config.toml
train_examples = 39062
hop_length = 160
input = "log_mel"
encoder_norm = "layernorm"
encoder_patch_size = [4, 4]
decoder_widths = [48, 96, 192, 192]
nesterov = false
batch_size = 128
epochs = 24.6
lr_schedule = "constant"
Rows from block 9 of the encoder of a small spectrogram autoencoder, named by matrix and row number. Rows with one number belong to one neuron. Each number is 500 + 50 x the weight over its row's rms, rounded and kept within 0 to 999. All counts start at 0. Numbers have three digits each.
After each neuron's rows are labels from the 100 clips, of 14976, where the neuron reaches its highest value: "band" is the frequency band that holds the peak; "strongest on" is what is common among them. Only what is clearly more common there than usual is listed. The data: songs of 200 made-up bird species, synthesised, often over outdoor noise. In brackets: how many of the 100.
# fc1: MLP up (encoder.blocks.9.mlp.fc1.weight, 384x128), inputs 0-127
# fc2: MLP down (encoder.blocks.9.mlp.fc2.weight, 128x384, transposed), outputs 0-127

fc1.357:523481516460568554486481536419505492394582472520430490523475486334578513488495532577445522551535537509448536387444437541464458568506560403596526463521488413530433483584500536527466550494456499540504459519493501503498566455582453490509515567462496498473601526493530476395443540528512495523496542463547483614543562591505456434421486510541460514472494502542472470474576612468598509508524
fc2.357:476511452543529541497482610451509512538503479437487516527509528548482501474409453565475450549518377536544594479509596460610421502504540486432366495590519459472481520508543466496513449480493499520478500451441540467546478453596433415515504510489478482484582553504604422475472603498526516508480582493449446592563516442541523537462493563470514469523627535491577461467573445541420569507452
band: 250 to 500 Hz (58); 0 to 250 Hz (42)
strongest on: stream (57)

fc1.322:517544551460516481543537476660517497449471513444483455498640551621453460496488534460348485477566489515499528505448557501487492510493486542533579530511505453513538486493564307608488470550457492482496462500525448470521510484483533471500489469505518525368494531577514447524411612567461458523473567556450457483604518565493470450536494532444504497462502552505524498495558535551475568505508
fc2.322:434438477505504564507498426603551443474496515546556554505466518519528549677372510540499494467501500424480416532494511459475443430525543521663462477540499497470461489516545547443483541401442545521522501500532449469508535528473467465571585547491529474561543467532484491526461647513486438595466443564458462486533495465551512463479545559456581483444544484567506573541548497474420452467484
band: 0 to 250 Hz (97)
strongest on: fast repeats (51); stream (42); click (37)

fc1.118:485376524490450505510513560614451487536483473440485542453545473501498531491474496494508476570552515505486506552532485495571486486507534481383515541489471454494502507552478601470508532534464633530541439493562466457500554531640507490551535465494513492702542492524484498532529442530467542475461508433475468592464517554529533484470532460509522473548473530459379512508399507489494304493465
fc2.118:503622491500578551543501558595472554585518513499555474526582516575500469430552510494439477477542452462540533597463503517450587494566532494474557568485447578430551512543523487555542544498502565537512547536528532533482515541679456533483475507455547491521534489522519494364544450563512521517423512505521534545506496550485531565519460530514562487576554508539500522580479550573549676505546
band: 0 to 250 Hz (100)
strongest on: stream (52)

fc1.253:511525525544449529510489536583532458493505548492515497403486562589544513566528427334532443504511473505433446476506427492538559521489545463412495505508472473487579514450525462508508513453550519445407501419494497523488477515562520524544508650478536519466526553513454535542471540505534490504529564489496420330534430520504593474472513508548546522461616529554620435545491463576487555527416
fc2.253:520478523566484559484506521589531487481518516558556551510430533524468466590482520477526469473537516437463539473535472517472588477500487551519546479395486513483484518433559533496467521585538550459457520523459562479483468506538557536503556389519531551534448495562518476456493566578493497455430403415506460250505482386534471513496452497486595532504567476533428477447548463389540466522464
band: 0 to 250 Hz (100)
strongest on: stream (57); fast repeats (47)

fc1.41:494591497456529485513532474461566597424479429568483490432481447324449566483478555528456571496464501505523502399506487531457483417437493401548484585485504481525540422504531518532469509473530495491447517660514466551487501504528425515611501647499520494505495506487501493477538602489548455497503463587524495542561443535559523518506525458490571485376486507536442494531493562479584537466511
fc2.41:467363461540558583516465517397548459517482472513477465479564444588488591470423485435532498536477453457451537493502498537688447440531488471449406455563516511432578569506508539508489532467506489456516522459463506573444480451557465466420500449505461469533484535490483408478499604470510448531543572513520534528530522460451510540447436493494640524407517561458580528538523462492466561486440
band: 0 to 250 Hz (98)
strongest on: stream (42)

fc1.254:508469493478495513466485568503514433483446506483473478525397458309470506491502572632403498503515494462530473593546456543489521471506432488602532517510551434491534610547447571542511452462458576515516496521496508484557542498467409511638491548539482523496471532539447465485557433448448573526482365526536487593521517505478535550517581459536487526485406482551446428499521528454562452507502
fc2.254:540528422539552489439439495410486562559575597498540446488481502592549537446534511602428508591528485491548536536514525484596496398510537464479471484584512611477480560517389488493505512523436469491455502443441529491512521505506490462316463567510498496579377473503526504495510477530499572508503519481500536634594524534512503457447494508529443514487461528513553475502512524516500645478512
band: 0 to 250 Hz (99)
strongest on: fast repeats (50); click (42); stream (38)

fc1.148:554563545518529531496469572532579546618535428476425444558521512375519423484518508646461475520516453454436566473496500444580555459473501451379514484488524601495497479485564470502437485543459384518514533338542572485465491513584370516462527484474490496481421493488515531562481506507454529472441489476491557487476467417515484570505457507543513520531462465547504463452515587449527450508495
fc2.148:493424473522516551555559550528534584371499559524550487590542507533498553395573561434427472481508490467490486511479556553420471471490550576502482502553510473503589449537521513523528504504513476510331487418558483490489442487580503494436460485529552537507493535514486505559515460450521484550457450528496582670530523477469463583441467508541491486559522489453581527522404387529601544508513
band: 0 to 250 Hz (55); 250 to 500 Hz (45)
strongest on: stream (44)

fc1.87:501443498469441477486467506495482423615443611431450405502572576558522518503522451491442425460541492495491470490540477534677496583529512512404450545515568439479502547499512577448580522525466648518493469429551531559475502468469502474603487574525517498555454495507459529628491449515494465525431454506457507503515501492524527547491518489515466492443510464442496503519518428429451358478457
fc2.87:509571528479536635445508423505479583510502420475486473520470553559480491502520505579457485506548567537512561514546495526297543476527429491539554509520489500533531501497471461474539569525487430500455552539497550485454519506487556475375486427489557475494525499545498536363542519575512540508467464549456490481571510464514529584487471528476498460476508534521507497430554557559655661497537
band: 250 to 500 Hz (71)
strongest on: stream (41)